Weights of a small image captioner.
Model: encoder moe top_k, encoder num experts 8, encoder patch size [4, 4].
Training: soap at rate 0.0027, 10300 steps, batches of 128.
Rows from block 11 of the image encoder of a small image captioner, named by matrix and row number. Rows with one number within an expert belong to one neuron, the router's apart. Each number is 128 + 24 x the weight over its row's rms, rounded and kept within 0 to 255. All counts start at 0. After the name is the row's rms in percent of the matrix's.
Before each expert's rows are labels from the 100 images, of 14976, where the router gives the expert most weight on average: "strongest on" is what is common among them; "patch colour" is the nearest of a few named colours to the mean colour under the peak. Only what is clearly more common there than usual is listed. The data: drawn branching plants. In brackets: how many of the 100, against the usual share in percent.
# router: router (encoder.blocks.11.mlp.router.weight, 8x256, trained with AdamW), inputs 192-255
# up: expert up (encoder.blocks.11.mlp.up, 8x128x256), inputs 192-255
# down: expert down (encoder.blocks.11.mlp.down, 8x256x128, transposed), outputs 192-255

# expert 4
strongest on: night (98 vs 20.6); bare (65 vs 16.3); leaning right (54 vs 16.6)
patch colour: brown (97 vs 20.9)
router.4 131 [ 94  89 100 153 161 119 103 128 116  92  80 131 111 115 112 108 136  93 117  96 106 132 192 127 106 117 148 146 137 129 103 137 145 139 140 134 105 116 123  87 160 116 130 137 130 128 109 132 109 133  86 131 161 114 160 111 166 111 123 154 107 129 151 131]
up.0 009 [128 128 128 128 128 128 128 133 128 128 128 128 128 128 128 128 128 128 128 128 128 128 128 128 128 128 128 128 128 128 128   0 128 128 128 128 128 128 128 128 128 255 128 128 128 128 128 128 128 128 128 128 128 128 128 128 128 128 128 128 128 128 128 128]
down.0 024 [255 128 128 128 128 115 128 128 128 128 128 128 128 128 128 128 128 128 128 128 128 128 128 128 128 128 128 128 128 128 128 128 128 128 128 133 128 128 128 128 128 128 128 128 128 128 128 128 128 128 128 128 128 128 128 128 128 128 128 128 128 128 128 128]
up.1 147 [ 91 128 128 139 128 128 128 128 141 124  71  81 128 128 128 128 128 128 128  36 128 169 101 128 128 128 113 128 128 128 157 167 115 128 179 102 128 151 155 156 168  87 128 128 128 128 108 128 128 128 164 128 127 128 241 128 128 128 131 128 152 123 126 128]
down.1 142 [125 128 128 128 163 175 128 124 128 128 128 132 128 114 122 128 128 128 128 125 128 128 133  95 128 128 111 128 133 128 133 136 133 110  73 128 127 119 128 128  46 132 128 128 128 128 128 128 128 128 149 128 128  60  93 128 104 128 128 128 128 128 128 128]
up.3 120 [128 128 128 128 115 128 128 128   0 123  63  80 128 129 153 128 128 114 128 128  99 128 128 128 128 128  62 128 128 128 127 128 145 187 183 128 128 128 128 128 136 128 128 128 128 128 119 128 128 128 134 128 128 128 128 128 128 128 141 128 128 128 128 165]
down.3 126 [  4 128 111 196 125 128 128 126 128 126 128 119 128  77  36 131 128 128 128 128 126 128 126 104 128 128  53 128 128  88 128 128 128 128 141 134 128 128 128 128 128 126 128 128 128 128 120 128 128 128 124 128 129 164 128 112 129 128 125 128 128 128 128 128]
up.4 143 [145 129 128 128 128 116 128 186 107 130 128 128 128 138 135 141 128 134 128 128 128 153 128 118 128 107 128 128 128 128 128 128 128 168 128 119 128 128 128 128 124 133 180 128 128 128 103 128 122 128 141 128 128 132 128 128 128 128 128 115 128 128 103 134]
down.4 149 [178 129 128 165 128 126 121 132 128 123 133 128 128 128 126 134 128 128 128  77 118 128 128 128 128 128 128 128 130 128 155 128 127 128 128 128 128 128 128 185 124 128 128 139 128 128 120 128 128 128 128 128 128 128 129 128 128 128 128 128 128 109 128 128]
up.5 115 [219 128 128 114 128 128 128 128 128 100 128 128 111 128 158 128 128 128 128 143 146 120 128 128 128 128  98 128 128 128 128 107 128 128 212 128 142 128 128 128 115 128 128 128 128 128 128 128 128 128 128 128 128 128 128 128 128 128 128 128 128 128 128  99]
down.5 098 [128 128 128 128 128 128  36   0 130 128 128  95 126 128 128 128 128 125 128 128 128 128 128 128 128 128 128 128 128 128 128 128 128 128 121 193 128 128 128 123 128 128 128 128 128 128 124 128 128 128 128 128 128 128 128 128 128 128 128 128 108 128 125 128]
up.6 136 [128 128 128 128 149 128 128 145 128 128 128 128 128 128 128 128 128  84 128  96 149 128 128 128 128 128  63 128 128 128 128 128 255 128 128 128 128 128 128 126 128 129 190 167 128 128  90 128 128 128 128 128 128 128 123 128 128 128 128 121 128 128 169 202]
down.6 099 [128 126 128 189 170 128 128 128  69 216 128  64 130 128 128 204 128 128 128 128 126 128 126 110 128 128 128 128 128 123 128 128 128 128 128 128 128 128  95 128  83 128 128 128 128 128 128 128 128 129 109 128 128 128 128 160 128 128 118 128 145 128 128 128]
up.8 176 [ 53 128 128 128  94 170 128  99  85 111 128 150 128 128 128 127 128 136 128 184 122  89 115 128 128 128  71 128 128 128 128 112 148  91 123 168 128 148 128 147 117 128 117 128 128 128 128 129 130 128 137 128 128 105 137 128 123 132 150 143 128 126 128 128]
down.8 246 [112 128 128 183 128 128 170 138 127 128 128 219 128 126 128 137 123 190 128 104 127 128 128 128 128 128 163 128 128 119 129 129 128 128 128  94 131 128 128 128 179 128 128  68 118 128 132 129 128 128 152 128 128 128  90 125 128 128 128 128 121 128 125 128]
up.9 107 [128 129 128 128 129 128 128  76 128 128 128 128 170 128  96 128 128 128 128   0 114 128 113 128 128 128 128 128 128 128 128 170 128 128 128 128 128 128 138 198 128 114 189 128 128 128 128 128 128 128 128 128 128 128  64 128 128 128 174 128 128 128 128 128]
down.9 090 [128 124 128 140 134 133 128 177 128 128 128 172 128 128 128 128 128 146 128 106 128 128 128 128 128 128 255 128 128 128 128 128 130 128 146 126 128 128 128 128 100 128 135 128 128 128 129 128 128 128 128 128 128 117 152 128 128 128 117 128 124 128 128 128]
up.10 066 [128 128 125  91 128 128 128 136 127 128  18 128 128 128   0 128 128 128  83 135 128 128 128 128 128 128 128 128 128 128 128 130  52 128  37 128 128 179 198 115 128 128 128 128 128 128 134 128 128 128 128 128 128 128 123 128 128 128 128 128 138 128 128 128]
down.10 115 [128 134 128 112  93  90 166 137 128 128 128 132 128 128 255 128 128 128 109 128 128 128 128 128 128 128 128 128 128 129 128 128 129 128  70 128 128 128 128 128 128 128 128 128 128 128 131 128 128 128 128 128 128 128 128 128 128 128 128 128 128 128 128 128]
up.12 013 [128 128 128 128 128 128 128 128 128 128 128 129 128 128 128 128 128 128 128 128 128 128 128 128 128 128 128 128 128 128 128 128 128   0 128 128 128 128 128 128 128 128 128 128 128 128 128 128 128 128 128 128 128 128 128 128 128 128 128 128 128 128 128 128]
down.12 034 [128 128 128 128 128 128 128 128 128 128 128 128 128 128 128 128 128 130 128 128 128 128 128 128 128 128 128 128 128 128 230 128 128 128 128 128 128 128 128 128 128 128 128 161 128 128 128 128 128 128 129 128 128 128 128 128 128 128 128 128 128 128 128 128]
up.13 058 [128 128 128  60 128 128 128 128 128 190  98 104 128 154 128 128 128 128 128 128 128 128 128 128 128 128 128 128 128 128 128 130 128 128  84 126 128 101  64 127 111 128 128 128 128 128 128 128 128 128 144 128 128 128 156 128 128 128 192 128 128 128 128 131]
down.13 067 [128 128 128 128 147  99 128 128 128  72 128   0 159 128 128 128 128 128 128 128 128 128 128 128 128 128 129 128 127 128 128 128 128 128 131 127 128 128 128 128 128 128 128 128 128 128 133 128 128 128 192 128 128 128 128  48 128 128 128 128  56 128 128 128]
up.14 178 [211 128 128 126  98 125 128 128  67 128 128 128  79 128 130 128 128 128 113 107 122 129 128 128 127 129 199 128 128 128 128  85  91 128 128 188 128 118 128 128 147 128  61 119 128 128 119 128 128 128 128 128 128 128 128 128 128 128  90 128 128 128 122 169]
down.14 165 [129 128 105 190 128 128 128  60 128 128 128 128 118 128 124 128 128 139 128 135 128 128 127 128 128 128  82 128 116 128 150 128 128 128 149  92 128 127 128 128  79 124 128 128 128 128 128 130  96 128 128 128 128 125 128 128 128 128 127 128 128 128 128 128]

# expert 3
strongest on: two-way forks (95 vs 42.8); night (79 vs 20.6); leaning left (60 vs 17.2)
patch colour: brown (60 vs 20.9)
router.3 080 [141 143 128 163  92 134 154 118 154  87 128 123  92 131 120 161 144 131 101 159 138 144 113 101 127 144 107 147 153 141  97 123 131 130 134 115 124 158 122 127 129 128 126 120 129 129 157 130 147 142 163 133  89 121 116 115 110 128 107 110 136 124 146 158]
up.0 070 [128 128 130 128 128 128 128  43 122 126 255 128 128 128 128 128 128 128 128 174 128 128 128 128 128 128 160  72 128 128 128 127 108 178 128 123 128 128 128 127 129 128  90 126 128 128 142 128 128 128 128 128 128 128 128 128 128 128 128 128 127 128 128  48]
down.0 072 [128 127 128 128 128 197 128 128 130 128 133 128 128 128  67 128 124 165 142 128 159 129 128 128 128 128   0 128 128 128 128 126 128 128 128 128 128 128 128 162 128 128 128 128 128 128 201 128 128 128  48 128 128 124  58 128 128 128 129 128 128 128 128 128]
up.1 022 [128 128 128  62 128 128 128 128 128 128 128 128 128 128 128 128 128 128 128 128 128 128 128 128 128 128 240 128 128 128 128 128 128 128 128 128 128 128 128 128 128 128 128 128 128 128 255 128 128 128 127 128 128 128 128 128 128 128 128 128 128 128 128  82]
down.1 021 [128 128 128 128 128 128 128  13 128 128 128 128 128 128 128 128 128 128 128 134 128 128 128 128 128 128 129 128 128 128 128 132 128 128 128 127 128 128 128 128 128 128 128 128 128 128 128 128 128 128 128 128 128 127 128 128 128 128 128 128 128 128 128 128]
up.2 184 [128 128 151 128 104 133 153  50 157  38  83 137  86 128 128 160 125 128 128 162 143 133 128 117 127 128 127 128 128 128 128 197 178 106  41  45 129 128 111 106 196 128 128 119 128 128 134 128 128 117 128 128 128 105 130 101 128 128 154 122 108 129 129 156]
down.2 131 [128 128 128 127 128 127 128  82 128 128 128 128 113 121 208 128 128 130 134 182 128 128 129 128 128 128  88 128 110 128 128 232 128 128 113 128 128 129 128 113 129  68 128 128 128 128 157 128  90 128 195 128 127 131 128 191 128 128 127 128 128 128 128 128]
up.3 060 [152 128 128 120  18 128 128 128 158 128 128 126 128 128 129 128 128 128 128 127 128 128 128 128 128 128 128 128 128 128 128  83 128  93 120 128 128 128 128 128 243 128 128 128 128 128 164 128 128 128 127 128 128 128  94 128 128 128 128 128 128 128 133 135]
down.3 078 [128 127 128 133 128 128 128 128 128 128 128 127 128 128 128 128 128 128 128 128 110 128 128 128 128 128  56 128 128 128 128 135 128 128 133 130 128 128 128 128 128 128 128 219 128 128 128 128 128 128 151 128 128 128 128 128 128 128 109 128 128 128 128 128]
up.4 076 [128 128 128 129  18 144 126  46 136 128 128 127 128 128 135 128 128 128 128 130 139 128 128 128 128 128 128 128 128 128 128 128 128 128   0 123 128 128 127 128   0 128 128 128 128 128 119 128 128 128 128 128 128 129 128 128 128 128 128 128 128 128 128 126]
down.4 081 [104 128 128 255 119 128 129 174  99 128 128 128 128 128  58 128 130 128 128 124 128 128 128 126 128 128 128 128 128 128 128 128 128 128 128 128 128 128 128 128 127 128 128 128 128 128 128 128 128 128 131 128 128 128 128 128 128 128 128 128 128 128 128 128]
up.5 016 [128 128 128 128 128 128 128 128 255 128 128 128 128 128 176 128 128 128 128 129 128 128 128 128 128 128 128 128 128 128 128 128 128 128 128 128 128 128 128 128 208 128 128 128 128 128 128 128 128 128 128 128 128 128 128 128 128 128 128 128 128 128 128 128]
down.5 029 [128 128 128 255 128 128 128 128 128 128 128 128 127  14 128 128 128 127 128 128 128 128 128 128 128 128 128 128 128 128 128 128 128 128 128 128 128 128 128 128 128 128 128 128 128 128 123 128 128 128 128 128 128 128 128 128 128 128 128 128 128 128 128 128]
up.6 021 [128 128 255 128 128 128 128 128 129 128 125 128 128 128   0 128 128 128 128 128 129 128 128 128 128 128 128 128 128 128 128 128 128 128 152 126 128 128 128 128 128 128 128 128 128 128 128 128 128 128 128 128 128 128 128 128 128 128 128 128 128 128 128 128]
down.6 020 [128 128 132 134 128 128 131 136 128 128 128 131 128 128 128 128 128 128 128 128 128 128 128 128 128 128 128 128 128 128 128 128 128 128 102 128 128 128 128 128 128 128 128 128 128 128 128 128 127 128 128 128 128 128 125 128 128 128 128 128 128 128 128 128]
up.7 032 [128 128 128 128 128 128 128 127 176 128 128 128 128 128 128 128 128 128 128 128 128 128 128 128 128 128 128 128 128 128 128 128 144 128  17 127 128 128 102 128 128 128 128 128 128 128 128 128 158 128 128 128 128 128 181 128 128 128 128 128 128 128 128 128]
down.7 029 [128 128 128 128 128 128 128 130 128 128 128 128 128 128 128 128 128 129 128 128 128 128 128 128 128 128 128 128 128 128 128 128 128 128 128 128 128 128 128 128 128 128 128 128 128 128 128 128 128 128 128 128 128 128 128 128 128 128 128 128 128 128 128 128]
up.8 050 [128 128 128 128 128 128 128  18 126 128 128 128 128 128 128 128 128 128 128 123 128 128 128 128 128 128 128 128 128 128 128 128 128 128 127 128 128 128 128 128 128 128 128 128 128 128 128 128 128 128 128 128 128 128 126 128 128 128 128 128 128 128 128 128]
down.8 042 [128 127 127 125 149 128 128 128 128 230 141 129 127 128   0 128 128 128 128 128 128 128 128 128 128 128 128 128 128 128 128 114 128 128 128 128 128 128 128 128 213 128 128 123 128 128 115 128 128 128 128 128 128 128 128 128 128 128 128 128 128 128 172 128]
up.10 015 [128 128 128 128 128 128 128 128 128 128 128 128 128 128 128 128 128 128 128 122 128 128 128 128 128 128 128 128 128 128 128 128 128 128 128 128 128 128 128 128 128 128 127 128 128 128 128 128 128 128 128 128 128  61 128 128 128 128 128 128 128 128 128 130]
down.10 027 [128 128 128 128 128  49 128 128 128 128 128   0 128 128 128 128 128 128 128 128 128 128 128 128 128 128 128 128 128 128 128 128 128 128 128 128 128 128 128 128  53 128 128 128 128 128 128 128 128 128 128 128 128 128 128 128 128 128 128 128 128 128 128 128]
up.11 039 [128 128 128 128 128 128 128 119 128 128 128 128 128 128 128 128 128 218 128 195 128  57 128 128 128 128  37 128 128 128 128 128 127 128 129 128 128 128 128 128 128 128 128 128 128 128 128 128 128 128 128 128 128   0 128 128 128 128 128 128 128 128 128 128]
down.11 051 [128 128 128 155 128 128 128 128 128 128 127 127 128 128 128 128 128 128 128 128 128 128 128 128 128 128 125 128 128 128 128 128 128 128  94 128 128 128 129 128 128 128 143 128 128 128 128 128 128 128 128 128 128 128 128 128 128 128 127 128 128 128 128 128]
up.13 058 [128 128 128 128 128 128 128 108  67 128 209 129 128 128 131 128 128 128 128 128 128 130 128 128 128 128 128 128 128 128 128 121 128 128 136 132 128  74 128 120 126 128 128 128 128 128 128 128 128 128 128 128 128 128 142 128 128 128 128 128 129 128 128 118]
down.13 076 [128 128 128 128 128 128 128 130 128 131 128 136 128 128 128 128 221 110 128 128 138 128 128 128 128 128 128 128 128 109 129 128 128 128 128 133 128 128 128 141 132 128 128 128 128 128  58 128 195 128 128 128 128 128 125 128 158 128 128 128 128 128 120 128]

# expert 7
strongest on: pink blossoms (75 vs 16.6); leaning right (42 vs 16.6)
patch colour: cyan (50 vs 11)
router.7 096 [148 168 168 133 132  71 166 154 114 172 136 141 174 118  63 149 130 152 117 126  95  95 112 102 139 126 139 157 124 141 181 120 170 110 120 134 128 128 155 106 145 156 121  99 136 129 147 128 121 104  79 130 113 144  95 128 114 135 126 138 167 121  94 140]
up.0 080 [128 128 128 127 127 255 128 139  83 127 174 115 131 128 128 128 128 128 128  23 127 128 128 128 128 128 129 128 128 128 128 124 128 128 255 128 128 128 128 130 128 129 128 128 128 128 128 128 128 128 127 128 128 128 156 128 128 128 128 128 128 128 128 128]
down.0 092 [128 127 127 129 128 133 133 127 127 128 128 173 129 128 128 128 128 169 128 127 128 128 128 128 128 128 130 128 128 128 127 109 128 128 190 128 128 128 128 216 128  55 128 128 128 128 130 128 128 128 128 128 128 126 128 128 128 128 124 128 128 106 128 128]
up.1 014 [128 125 128 128 128 138 128 140 128 128 128 128 128 128 134 128 128 128 128 128 127 128 128 128 128 128 121 128 128 128 128 128 128 128 128 128 128 128 128 128 122 128 128 128 128 128 137 128 128 128 128 128 128 128   0 128 128 128 128 128 128 128 128 128]
down.1 014 [128 128 128 128 128 128 128 128 128 128 128 128 126 128 128 128 128 124 128 128 128 128 128 128 128 128 128 128 128 128 158 128 128 128 128 128 128 128 128 128 128 127 128 128 128 128 122 128 128 128 128 128 128 128 128 128 128 128 128 128 128 128 128 128]
up.2 093 [122 130 128 124 124 173 130 196 125 128 128 125 129 128 131 125 128 167 128  20 123  89 128 128 128 128 128 128 128 128 126 121 128 129 131 117 128 128 127 132 133 150 135 128 128 128 127 128 128 128 132 128 128 128 148 128 128 128  27 127 127 128 129 128]
down.2 107 [128 123 128 130 129 255 129 126 128 128  50 128 128 128 127 128 128 197 128 128 128 128 128 128 128 127 131 128 128 128 128 130 128 128 130 128 128 128 128 129 158 126 127 128 128 128 119 128 127 128 128 130 128 128 128 129 128 128 255 128 128 127 128 128]
up.4 009 [128 128 128 128 131 110 128 107 138 128 128 128 128 128 116 128 128 128 128 122 128 128 128 128 128 128 128 128 128 128 128 138 128 128 128 128 128 124 128 119 128 131 128 128 128 128 128 128 128 128 128 128 128 127 128 128 128 128 125 128 128 128 128 128]
down.4 012 [128 128 128 128 128 128 128 128 128 128 128 128 128 128 128 128 128 128 128 128 128 128 127 128 128 128 128 128 128 128 128 133 128 128 128 128 128 128 128 128 128 128 128 128 128 128 128 128 128 128 128 128 128 128 128 128 128 128 128 128 128 128 128 128]
up.5 038 [128 128 128 126 118 128 128 118 128 128 128 128 127 128 129 128 128 128 128 128 128   2 128 128 128 128 129 128 128 128 128 126 128 128 112 128 128 128 128 128 158 128 128 128 128 128 125 128 128 128 128 128 128 128 129 128 128 128 128 128 128 128 128  36]
down.5 062 [128 128 128   0 128 127 128  76 128 128 128 127 128 128 128 129 128 128 128 128 161 128 129 128 128 128 123 128 128 136 131 128 128 128 129 127 128 128 128 122 128 129 128 128 128 128 128 128 128 128 128 128 128 128 126 129 128 128 128 128 128 126 129 128]
up.9 194 [ 37 128 128 128 130 133 129 129 128 127 131 117 128 128 160 128 128 129 128 112 116 134 128 128 128 128 126 128 128 128 128 127 127 144 208 127 128 128 128 109 128  74 128 128 128 128  34 128 128 128 128 128 128  83 128 128 166 128 128 128 128 128 138 128]
down.9 155 [128 128 127 128 146 117 129 123 130 105 127 128 157 111 128 128 109  93 128  17 128 128 134 128 128 128  66 128 128 128 128  72 128 128 141 120 128 128 128 126 124 153 129  56 128 128 144 128 128 128  77 128 129 127 128 134 128 128 130 128 129 124 128 128]
up.11 021 [128 128 128 128 128 128 128 128 128 128 128 128 128 128 127 128 128 128 128 129 128 128 128 128 128 128 255 128 128 128 128 126 128 128 129 128 128 128 128 128 128 128 129 128 128 128 127 128 128 128 128 128 128 128 128 128 128 128 128 128 128 128 128 128]
down.11 011 [128 128 128 128 129 131 128 124 128 124 128 127 128 128 128 128 128 127 128 127 128 128 127 119 128 128 128 128 128 128 130 128 128 128 123 128 128 128 128 128 128 125 128 128 128 128 128 128 128 128 128 128 128 128 128 128 128 128 128 128 128 128 128 128]
up.12 200 [128 126 130 128 104 135 128 169 124 128 128 128 128 128 140 128 128 146 127 124 128 121 128 128 128 149   0 128 128 128 128 133  71 128 128 131 128 130 128 199 105 120 153 128 128 128 143 128 128 128 217 128 128 128 144 128 128 128 131 128 128 127 130 135]
down.12 224 [128 200 130 236 128 104 136 204 128 156 126  44 132 127 128 126 113 119 128 101 127 128 130 116 128 128 131 128 128 128 128 119 128 128 155 133 129 129 161 126 132 128 133 125 128 128   0 128 104 128 119 128 128  53 135 128 128 128 124 128 128 128 128 128]
up.13 037 [128 128 128 128 128 118 128 128 128 128 128 127 128 128 129 128 128 128 128 131 128 128 128 128 128 128  27 128 128 128 128 128 255 128 129 128 128 128 128 128 127 128 128 128 128 128 128 128 128 128 128 128 128 128   0 128 128 128 128 128 128 128 128 128]
down.13 027 [128 128 128 128 126 127 128 127 128 129 128 128 128 128 129 128 128 128 128 128 129 128 115 130 128 219 234 128 128 128 148 128 128 128 135 128 128 128 128 123 128 129 127 130  75 128 123 128 128 128 128 128 128 126 129 128 128 128 126 128 128 128 129 128]
up.15 207 [130 130 168 123 168  74 129 121 134 104 122 127 131 128  69 132 129 128 128  37 104 127 128 117 128 128 128 128 128 128 148 179 131 127 123 162 125 127 128  94 153 130 141 128 128 128 100 128 128 128 168 128 129 134 142 128 128 128 101 128 128 128 128 130]
down.15 232 [128 128 128 122 159 144 128 114 128 179 149 148 193 128 128 127 125 168 128 128 131 128 192 151 128 128  90 122 131 128  82 127 129 128 118 136 154 128 128 194 127 144 128  97 128 128 174 128 117 128 128 128 128 128 105 128 128 127 128 129 128 132 127 128]
up.16 016 [128 128 128 128 127 126 128 125 128 128 124 129 128 128 128 131 128 128 128 127 128 127 128 128 128 128 130 128 128 128 128 129 131 128 130 128 128 128 128 128 129 128 126 128 128 128 128 128 128 128 127 128 128 128 239 128 128 128 128 128 128 128 128 130]
down.16 027 [128 128 128 126 128 128 128 128 128 128 128 128 129 128 129 128 128 128 128 128 128 128 128 130 128 128 126 128 128 128 128 127 128 128 129 129 128 128 128 128 128 128 128 128 128 128 128 128 128 128 128 128 128 128 128 128 128 128 128 128 128 128 128 128]
up.18 017 [129 128 128 128   0 128 128 128 127 128 128 128 131 128 128 128 128 128 128 255 128 128 128 128 128 128 127 128 128 128 128 128 128 128 104 128 128 128 128 128 128 127 128 128 128 128 128 128 128 128 128 128 128 128 123 128 128 128 127 128 128 128 128 127]
down.18 041 [128 128 128 128 128  45 128 128 128 128 128 128 128 128 128 128 128  67 128 128 128 128 128 128 128 128 128 128 128 128 128 128 128 128 128 128 128 128 128 128 128 112 128 128 128 128 128 128 128 128 128 128 128 128 128 128 128 128 129 128 128 128 128 128]

# expert 2
strongest on: bare (63 vs 16.3); spreading (47 vs 16.2)
patch colour: white (32 vs 8.3)
router.2 112 [ 96 102 103 126 124 145 122 153 131 172  84 119 168 107 167 101 119 108 155 129  84 188 110 159 140 105  60 126 137 141 118 171 122 136 170 142  81 116 102 162 124 132 167 137 130 120 110 120 159 112 177 117 112 106 124 140 109 118 136 104 117 141 119  76]
up.0 041 [127 128 128 129 136 102 128 128 128 127 128 128 133 128 124 128 128 128 128 255 129 128 128 128 128 128 127 128 128 128 128 128 118 128 127 134 128 128 128 126 128 128 101 128 128 128 128 128 128  73 128 128 128 220 127 128 128 128 125 128 128 128 128 129]
down.0 061 [128 128 128 128 128 128 128 131 128 128 128 128 151 128 128 128 128 129 128 128 128 128 128 128 128 128 128 128 128 128 127 128 128 128  47 118 128 128 128 128 168 128 128  77 128 128 117 128 128 128 128 128 128 127 128 128 128 128 128 128 128 128 128 128]
up.1 023 [128 128 128 128 130 128 128 128 128 128 128   0 128 128 128 128 128 128 128 127 128 128 128 128 128 128 128 128 128 128 128 128 124 128 128 128 128 128 128 128 128 128 128 128 128 128 128 128 128 128 128 128 128 128 129 128 128 128 128 128 128 128 128 128]
down.1 023 [128 128 128 134 255 128 249 128 128 128 128 128 131 128 128 128 128 128 128 128 128 128 128 128 128 128 128 128 186 128 128 128 128 128 129 129 128 128 128 128 133 128 128 128 128 128 128 128 129 128 128 128 128 128 129 128 128 128 128 128 128 128 128 128]
up.2 242 [128 128 128 130 128 134 128 153 135 162  84 199 114 128 122 128 128 128 121 173  68 125 128 128 128 128 131 130 128 128  87 112 128 118 122 112  85 130 128  70 179 162 155 137 128 128  53 128 128 130 131 128 128 128 172 120 129 128 127 152 117 115 128 248]
down.2 205 [132 163 136  83 129 141  54 140 180 137 165  89 146 128 146 130 128 162 128 142  94 128 127 157 128 128 142 124 128 129 121 133 126 128 128 135  89 129 128 208 134 183 128 131 128 128 102 128 128 128  88 128 128  54 129 128 128 128 128 128 128 128 134 128]
up.3 016 [128 255 128 128 128 128 128 128 128 129 128 128 128 128 128 128 128 128 128 128 128 128 128 128 128 128 127 128 128 128 128 128 128 128 129 128 128 128 128 128 128 128 128 128 128 128 128 128 128 128 128 128 128 128 128 128 128 128 128 128 128 128 128 128]
down.3 010 [128 128 128 128 128 128 128 118 128 128 128 129 127 128 128 128 128 128 128 128 128 128 127 128 128 128 128 128 128 209 128 128 128 128 143 128 128 128 128 128 128 128 128 128 128 128 142 128 128 128  49 128 128 128 130 128 128 128 123 128 128 128 128 128]
up.5 163 [128 128 128 127 178 129 128 112 132 155 145  85 128 128 131 128 128 128 116 125  75 119 128 122 128 128 172 128 128 128 107 132 145 128 130 129 128 128 120 149 161 128 128 128 128 128 100 128 128 128 168 128 128 128 158 125 128 128 128 128 128 128 128 130]
down.5 153 [130 128 198 149 137  35 127 128 131 128 128 128 209 130 205 128 128 141 128 134 101 128 128 128 128 128 128 128 130 128 130 136 128 128  62 128  85 128  75 128 138 127 128 128 128 128  53 128 136 128 135 128 159 128 128 128 128 128 126 128 126 128 128 127]
up.6 108 [128 137 128 128 141 128 128 120 128 108 128 128 128 128 130 128 128 128 128 160 116 128 128 128 128 128 128 128 128 128 128 148 105 126  16 118 127 128 127 128 128 128 128 128 128 128 132 128 128 128 128 128 128 128 128 128 128 128  94 128 128 128 107  55]
down.6 103 [128 130 128 118   0  52 135 133  98 128 119 128 127 109 128 128 128 124 128 128 128 128 129 126 128 128 132 128 128 127 124 101 128 128 124 128 128 128 127 128  47 128 128 128 128 128 135 129 127 128 124 128 128 128 106 128 128 128 190 128 128 129 128 128]
up.7 153 [128 128 127 102 134 128 128  60 109 161 128 127 123 128 140 128 172 230 128  76  68 100 128 130 128 128 126 129 128 128 128  80 119 128 180 125 128 102 138 120 137 112 128 128 128 128 128 128 128 128 146 128 128 133 134 129 128 128 186 128 128 128 128 128]
down.7 148 [128 128 147 255 172 128 151 109 128 128 127 126 131 124 130 128 128 215 128  66 127 128 128 128 128 128 255 128 128 128 128 128 128 128 128 128 128 128 117 159 128 144 128 128 128 128 157 128 128 128 117 128 128 124 205 134  70 128 128 128 128 127 128 128]
up.8 146 [128 128 128 128 141 128 128 128 127 128 204 128 128 128 127 128 128 128 128 125 128 124 128 128 128 128  76 128 128 128 129 129 128 128 125 131 128 128 130 166  85 131 128 128 128 128 126 128 129 128 196 128 129 125 117 126 128 128 128 128 128 132 128   6]
down.8 132 [147 122 128  99 128 115 123  90 129 130 128 125 103 128  61 128 127 128 128   0 126 128 128 128 128 128 128 128 127 126 128 128 128 128 115  60 128 128 128 137 120 128 128 128 128 128 125 128 128 128 136 128 128 128 128 120 128 128 128 128 128 128 128 128]
up.9 198 [128 129 129 128 162 128 130 163 147 128 127 128 124 128 126 129 128 130 128  79 152 236 128 128 128 139 112 123 128 128 134  77  92 128 155 126 129 108 147  64 117 127 106 127 128 128  96 128  79 128 128 128 128 143 137 128 128 129 127 145 131 127 121 148]
down.9 251 [128 128 124 145 129 114 115 115 107 128 129 129 128 128 188 128 128 115 128 176 126 128 128  70 128 128  21 128  98 128 167 138 128 128   0 137 128 128 142 102 128 128 128 149 128 128  37 128 128 128 146 128 128 125 103 128 128 128  29 128 128 128 112 128]
up.10 138 [128 128 126 128 128 128 128  99  89 131 128  84 128 128  82 109 128 128 129 128 128  66 127 129 128 128 127 128 128 128 128 173 123 128 128 126 128 128 130 128 128 129 128 128 128 128 100 128 128 128 128 128 128 128 161 128 128 128 128 128 128 134 128 128]
down.10 175 [128 128 150 255 128 128 135 136 130 128 123 128 130 129 116 128 128 132 129 128 118 128 128 128 128 128 138 128 128 128 128 128 128 128 128 114 128 128 128 141 126 128 128 128 128 128   0 128 197 126 125 128 128 128 129 128 128 128 143 128 128 128 128 128]
up.11 008 [128 128 128 128 128 128 128 130 255 128 128 128 129 128 122 129 128 128 128 116 128 124 128 128 128 128 128 128 128 128 128 108 128 128 128 130 128 128 128 128 127 128 128 128 128 128 120 128 128 128 130 128 128 128 129 128 128 128 128 128 128 128 128 128]
down.11 023 [128 127 128 128 128 174 128 128 129 128 128 128 128 128 128 128 128 128 128 128 128 128 128 128 128 128 128 128 128 128 128 119 128 128 128 128 128 128 128 128 129 128 128 128 128 128 128 128 128 128 128 128 128 128 128 128 128 128 128 128 128 128 128 128]
up.14 070 [128 128 128 128 128 128 128 139 128 128 128 128 128 128 128 128 128 128 128 128  45 128 128 128 128 128 128 128 128 128 129 128 160 128 128 128  31 128 128 128 127 128 128 128 128 128 107 128 128 128 128 128 128 128 170 128 128 128 128 128 128 128 128 128]
down.14 067 [128 128 128 131 128 122 128 128 128 128 130 128 158 128 128 128 128 171 128 180  97 128 128 126 128 128 129 128 128 128 129 128 128 128  72 128 128 128 127 128 174 128 128 128 128 128 117 128 128 128 128 128 128 128 128 128 128 128 183 128 128 128 128  93]